config = dict(
    train_examples=122500,
    crop_scale_min=1,
    widths=[160, 320, 640],
    eps=1e-08,
)
Rows from block 6, named by matrix and row number. Rows with one number belong to one channel. Each number is 500 + 25 x the weight over its row's rms, rounded and kept within 0 to 999. All counts start at 0. Numbers have three digits each. After the name is the row's rms in percent of the matrix's.
# convs1: first pointwise conv (model.blocks.6.convs.1.weight, 320x320x1x1), inputs 0-106
# convs3: second pointwise conv (model.blocks.6.convs.3.weight, 320x320x1x1, transposed), outputs 0-106
convs1.190 134:511512498529497548520501467505539561552464517455532519500506483452494472520504522498506458491501485506509477484510454449520460500511500493518532479514487505486481486519507442487495511492508443482488492505488509485521516469489521514475468501494471495532494483489504520467487506490535443522501549521498487515566478512480500
convs1.191 147:502506491514441509515509521500487493507460569473508521516519507454482460483536482541496455497472531491463491492523462483481533510480535507522488502504509484523512528489460495474499496525530512534529504496489451493478526452503471496485502514464469524477521516511509494469530502437451486513471455527479518516527486522529446
convs1.192 089:491529514441525497459412517484502506484531452489496508485459515489472500501483458504478530517497534508520468460513528524502550514479495479469508524513501500478485474508518480459497446531495489503516513487512520463514488488470487468518505491506469465502490511483440495512466522520482529499484499487480507517405492486496503
convs1.193 127:479521492558492526520518473474513538507494519485509544502513514425493458506476489501500475494501512516494480498480460484503469521493512498487481510505508508470468500503511472489496507515497505466501506469505508488492497479484515520471494485495487494556492505493538487456512506509511469524491470494484480514583485521505517
convs1.194 049:505487504506499539507541476519521484548493471455520528486500501449527476500474531490482487538530517526516485480501454502455470489481463490495519483501461499472503524527517486497487527504501507492493499500521502529515486496466502482469523495541488559534483511520563519477573526518509524510494485491506526523508480515543508
convs1.195 110:486507502592481497498519504486522520502526569500471498522490503439506512518478491492500503503478491523475516512534468483476491536498491490457512490489510487496514509500503478532514497486501478466511497496504498502452481462487500537515510491509516467519504483495536498487574477501511486521478487505489457451557523490481521
convs1.196 048:511518506441507498479421508513477506531502494479468504503504520499491503493531467487510529478537512519478516487520506509488523509494491505495521513467481543502450485513476483502541470505492447496516518472517491512499488491544490498493506505503499524527489540479461505486486528496526521514504469463519532542424518495490455
convs1.197 136:530499501553471502529545508490498511508503487531494524530499483536482458501520555506502427498499539502495472494498493483459500487525507512512491475482481477539521516503513466451516505490520459478496508475537511496521517492440493512497516464504508531455511507514557496499542499523482507516499508514543494460544468500531484
convs1.198 041:497503512447493497460429520512514490516525474527483470469474519533487502473497515496512517498452514491514474527525476509511484479486486529500507517525483497534474498535499510517481470489502525527511507507516505521505475498524487510477519517518492508524480481519427493538455489487491509488499552576520488490391517458491477
convs1.199 061:513475501472498512457404525494457482493458490501520461497454504507482513493554496508465538506475506506516524466517502522488499486528499505467446519512483515539447531534518532504498471519538477512495522518483489489489506512517498473485484454491488497510467501482447511510458491557497472525486503498516508500428500503471497
convs1.200 046:490492499516463539503566526501512460510488540461498512543513508470483488508446483517498487510484517518537501493467476473472488506485496490496444507518481509504470567520496487489526553521504517492528489497452530482474480480500490483489510494483488498477513504523549514465575476481523510516526506480515514532506489484476520
convs1.201 054:503499494478502532458438469485490477486472565514510474479476504487457509492533453542512592479478484522490525499551502529548492500474492523535511504505507480494455511518523494473491479511489479516497487507500523504505483529548491442505490516536523524532491488462457505476443492519505496466533462481491492474461492499502449
convs1.202 043:501480514515494512508578501527509483492501512479498571496504466482515498505490530477492456518508492530495457500474421487469488490500478489544502466490487524461548490499468506531526531525480544500484513481496480508523503490461502491487459502496515545484486496515599492520581513523535494477486549509520501532558463514502510
convs1.203 038:489509492560520527499563493505502525496490461486504498486485481492502480481518519515492434515511474489533498502472449500459562491461514472496484521505484551481520491491519505542455519504491540492518477528476475501489498511456485491500459480496475499489503495497528535506571471513523437498503532476483447465569486489486519
convs1.204 044:495519486436512549479420498487511479507526538471495479493501469496465501473519491461504600488530506491515493522510469494481542510504508490488498518523490526490415492508487451486545479487521445499511528471550491487495482496515481461491510502493514517516497509489474479471450488481470506494480485516486507508459480506500507
convs1.205 124:546505488437508471457458505510456480483477480477519490487508532508526461471516487512497546494536517514506486516513549476485516478519482529499525520503449493491507505528499523451512458500472497485501538488533502503527477487483499502471535519555474502514498482467455520502425492450493499489532498501516491522445492457502495
convs1.206 035:471518461460483509462409496481550521493495543456504499463485495490462496491494462472504582507525463473520523485513480510523485483489500482506484525508510520452497526485526514505498449553511527504493538510512529479473485529526503511504526489512497487562483527489421464511466520499497532515487490488474464495453454500498489
convs1.207 136:514484485554484474541553475512492521481535523442501493549505491527475450498510521531493421529507507518487478461503532522431502493543508478452459449495523509527508484502496511515502510494510531488518472455495535509512512479483536529517496476498495509457510508482539472475539515519488502491463460540523485514547502506534498
convs1.208 069:483500508454518455453422459498459472519513499502476475476500520489511478500482472475489546509505510494495508488518525529515493484504501496489483530526492525477485482496520519451499452488503484490502523508523473471471484512521517482503502541508493454506465532485439494500440507502474526504503465491498495497402500457488540
convs1.209 052:506507488431515522430420477514494529514499464450509517456473518503476534507510491496501543494480485497514475517507490490508488480523505469542517547501514514522505492517514493478495446504514496491507512513498502501464491486505493482507472510475510488502487516505459505503444493460515502500501490494505502508377502497490492
convs1.210 062:486498486434525467459429489499515473539500500513489483510482512492485503497505523467508566549505532527483509490518508492500524484478493457523488515531477461480467516519512501491487494510477463511471511523505482511476462515532509492526514494518473523527477476498460545500466489481521500519529492527491507515433520524474485
convs1.211 063:529472493503500482498527511509529514538502519471500524520501498486458487497474455513519456476487488536523487466507456522467513484500490527467559490466520529497524506537554467510491537496478517489508507496501501485475489501468498531500476499526472497465495503525523522480591531562526554512510496511522495536482512481478484
convs1.212 042:494496483442517499469434506506500512510541514498529494439477504512521489489529498483515569499510485518498512532501460520493491488507506480487527545509489509477519471484529515437515488507467473472496551502516487498473479485494517500519480530528512478476487503476411461487461499510497489498524487501509532499428496478512529
convs1.213 148:482502528523480525516528544472535498515495541461471486493503497450468488513510510533530488513492521494519485498535457502466534545501517497509481488500545477522511529479486482503544509513530501489502486466480460502487505509501494527482496475456435430515495494505507483528491498469501494518484521470502503526540501501468497
convs1.214 078:467476484448488471447429495475524486478474492494493454478472504490500516502504530481524536508472488513511503485493451507508473508489512504513466507504506465520476492472487498515520460489487519514520524518525549450524502467534528466527474507498469493484513492493438469495432510466478493490497457477496494511446487476533502
convs1.215 052:508464521567528482513526499498457500459526520524518525488518483495501528486458490507491449498465478491514517514482549516465465498470492517499486515491516516456553489510548560540466538477480515507471488493511511480491507487459479498489479478484525506509516498511550458517573525500498508508484471474487484465586480499516503
convs1.216 069:491484518547466496548545521520514507504548510489519518527503496505482505484516517522471425523492513494525495508495533518457499502517507490504538472505494503494519504518493529528498496463519479483516461503534478511525528508439498522503541514513499473478487489521564548521564553496499497500549463515492490506562474485506513
convs1.217 075:481504498534502497534587517509515503481503469534495490517513504498516487492483449517515446497501546506526504499498511519476525509499513473509501468511485516490513517475524487499555551520488538471522444498508508490513513512520515493507514516513497528509481495480569511495533505500537506516503502478514525469535478482476553
convs1.218 052:485477504436496504473425521459502512504502448558493483487502506500490450512482502465522533489508504479515467503491515517521515500466516497461501534494494487477488494502494481509479437503489524488493507515520508479496499533474483476524497490496500504457533491495454538506461484529485494479474483480492476502417452486478539
convs3.190 135:506489453533495464504484490563515535497488535515504492483471514526488525511528506486549476515494482481467527479451517575505517533507522472489456492474550484507488471489497546510473532482472499519517487518475493522494535532495496492501502557495465492542474488547534490463504495505487498528491480522516517481531472476513528
convs3.191 139:477521515488511548492532522463492450458490495495497504512512490502470492452485518516451538484497519519515476519526511453506494501505482549484550496508471522499507503477497449492525475544532501522482491483502511467525473432503533482490464447502508507454531490427478469522530497521502489494491508472461516468468548496483502
convs3.192 077:524482483529477498504510478494502476481468475479483516479482500479473477482524499534502541519490454496446498504502475459504486507505507503473432481484528480496530500499526513528506512490482528517501487495477510477511480532485508432470493489482491500489466463494540483483500482502484498476523490502504468472494523474531554
convs3.193 141:525490473535482457506468499551498535486483506495512499468469512500498498518495494478544462507490488480451524471437496548494536511486513454497447504494527463502476477475491542512474534489484475515505487509463501503497532517481502494476499549526478497551467499543532491465485478486506504565499467520525479496549489465508514
convs3.194 042:455492493505531492483495524534510517500530488479511492497522488531509419509494503538523476483504479513552492486516541491496526471523505480546518489467527494499487470511520523506509474512499529440525541448533509500487483504488525470521522515507499517472510500506476550487492479524490502492547485470543496492511483485489532
convs3.195 116:499480484529482463487458503554478503458491449451482520484477504515502485522484492491526492504488488486448518491496484541483523512480524442458460485504526463499491476470479539522468529468481449503516489502473483485489526522489518481454515553501467507526461463514533492465491472477542514523503485538519467493546487475505541
convs3.196 043:525506514516464468479514478457462503489501471434533524469505497478504480478491466503525555509502500449456508463503526529502509514497478507525506495488476505491519486497537532534436477506489466484516486568544487485519480529487488497469512465488480481475498516502519478479561515523545488526486489503491509478494487526552533
convs3.197 124:544485499494475461492470463490491476510476504526448506475471499479513497529501474495525470518490498472472510480451458473501508496465511480479464480490561463492488479473504504515475508474472486511491474504473507504448479548481526462501534514510445489552465460510516507470475478491510510522531465484517486511510494475500510
convs3.198 035:520506485512529520504509512509503502517463487519495556511490496487500523512473488503485495501482519463486492556537486420457510516503494527462493508510553501504560501532525490511484504531490513442502491460496504519488444501527487488520491439488527509510507504469506493508482520479425488488482487457479498530502509488530466
convs3.199 053:454492496496516507466513518483524513505462468524471462514509494510488561464510493444507452486511503495531469509507504512496535487505476510493465521516469491506485489518470506460488495543488454472467477479498498534495492501470509530514488494514521533447507505490484528496552502499453499486482477507499499485495489510461438
convs3.200 039:496507500486478504539520510541504519500499507518491552496525466519502503506510483494520523522489456559517511536543458478514463502520450460504511483514499531459527524485503472539528496496511507543528548506514496521505497528480492477547484500490552506497498533522510536503481524525545527480512497469520519503499516526520504
convs3.201 057:459527509474535487533455523500516517558504470496528449487510517537495441486518541501506464474493511523528476466465514497482489496556487512501515501490461498507459503545506517495505489547496497513496498485473542543489471465502499531540484510526521503507513475502468514485523505498418549491506514487505530516495489504508492
convs3.202 040:501524472482478507510498485547519547490505444484516518508531522528554431481497550487491473475509478540515470502481552465506495477540497452500528565499480504508487472493497459481512452499517539466505488473467522509500498473513516484489483493486507509452493506477460529517479486495507469495530502476515458508484511494513465
convs3.203 036:497512499543454455513500483479477477492500531485475477483500497446509450540500500478501528474480491512483518507489491470517521536519492501475510482467518489534471507500514572507515528454480481469538436531502473470506486499479503514464509517485499545514492492519493475497523494543527539514494467523480514474534465507487530
convs3.204 039:499501510483535490496477535532481506584509502493518478507520493512502525506491484499486487484526472509582485501507496502492509503498515439502513500487474500507497527508509476491501474509509496515521491500477518510481536477534502509547478523487494481484517535472465531551440468477473518475507514503496474544495475526462481
convs3.205 081:504541516510501489511526494495468500435529497494562552504520512507522513519497493496492476519506559457516523491536487521506524501495503501522522492487485487586526502490497525554447524529494501484509502494538555508496514495501520504524521485491512479530522479522521546522527519507539515523502517520496517512534525505489460
convs3.206 032:470495511471521484483475495534471503555517473478507524488440492472535444488523466504523472489506485482493461485512464535448506457468487471501512490463501521526429517514488474466499474489485490496501523475507475470465480516486565458470504453490464465477549511505456544518476486537536497495480511480510457543485501516481448
convs3.207 158:539489481512480481490471490513474483481470501499472510447468492490538483542482449495536485517489494487494512462477467488500526527492521496465479486484518465492502467493523515509488518483459507531486477516469508480473472511489547451468527496463460510504455479519516501484477491504494522496533453480525484541502473493522523
convs3.208 054:501467476481482497495477442489460479534478490474480431483484506481501465463540490522513434496482461483484457471487458470553465467510492510481483509464505486493485484533491457478518492507505522525497503503468493468473515510472483455497479530511494566476497473487484550490458484514442484470512503500501477502467499505463480
convs3.209 055:541490494491462476490505457505486501492501441474496508478500501429499489472515466503504483488481503459468484484502476458422488491481493476446459483474511506503482494475510504512495473447499496515490483542489507425496523507492494492474492506483484480512478464463496482468493487495516517517515484491499469502495504480550543
convs3.210 045:505469515508493482472507537494526507456472552509516505515506519506488528475460509488512512543512501518515475513498550516517510509473505528507464553528500503510545494496535495500506512517499522499489460529510484524520528507495482499524494514490513490470498502499502512515552552459497529469499489565484532531512526481512426
convs3.211 055:521488488495517484532502518534522484473503572545508547492530494550486434504486526451527494427511508536522493502512562509510489489529482484481496481506452484491485494481501480468518447506511524476464538481482489502497453510447505478461478499527494546441513509521475501507502486483492510515552505496501546486506492512505486
convs3.212 036:498496515505510507496480539510504499505543508510495529506529522496523513487489506467487520485490507501518505573483502583494522516527548516525544501538514492484537510484482552508494500507488490532520503507544537541504486548508503521486525478504487527500518514517525491458530501523593480567511469518504489487496501517476538
convs3.213 111:466456525492491497515449509571501564561514495518516490496500504557523505515513483544487476527523494469507533513479547529456494471461522472485501540537509496520512473513481496501502505482505491488532504506481521506483539540500516528504498550499506439509463475547515507524512519445561497505521513531511484496514480486517525
convs3.214 054:495471518501497505493514481490530516472480541532514459522511507511494474514498484450488510459489499523534508466526463478537492490507524477475492524490486463515531481491497537478488506520476502467492501498448541544516481507517466493468496515492522506537537491527526492488522501538456485492493510524491517528516513517543425
convs3.215 051:500541499481479497559506514485492511499518512571516484495525501568499491479494521491499508498502512501526476501494507533550491493517473529493563495521485495494475511527501491499444483552488473517510518525476510502481519498479525497513492488545512520489516484470471517502523533500484512502524514508478531500469532512508497
convs3.216 076:463514494497477524520456543510523525564515473506526458474514528523505490494516567467495473506525504506514488467467542498497471496535501543525508541496454506487481499554508521484541497537523526509500493494482505512516493488492460527518492516533522553489509483521480506481520517538470507505475534526519509501509466508512450
convs3.217 080:462512481476486524513508516504503524552489471540488466506530511502509520451480522525506462514534503535569495486489526493518492518506483494513505497530475526503486503552493470482541486511521541540500517517482507525510506471524482518510471519539550499500546517502469522525491533466500513470506552501525467508483491501520414
convs3.218 048:508502509492465514482472527529495515544498467507509497498498493515534576491473482459502478521488531489554504492492526506432524490482513469476565468510484531499486525500487466493485480504502490478503526471465525484454491453501493515477504499494499489485526499493496549510417500483522497504473557493490457529488465486486479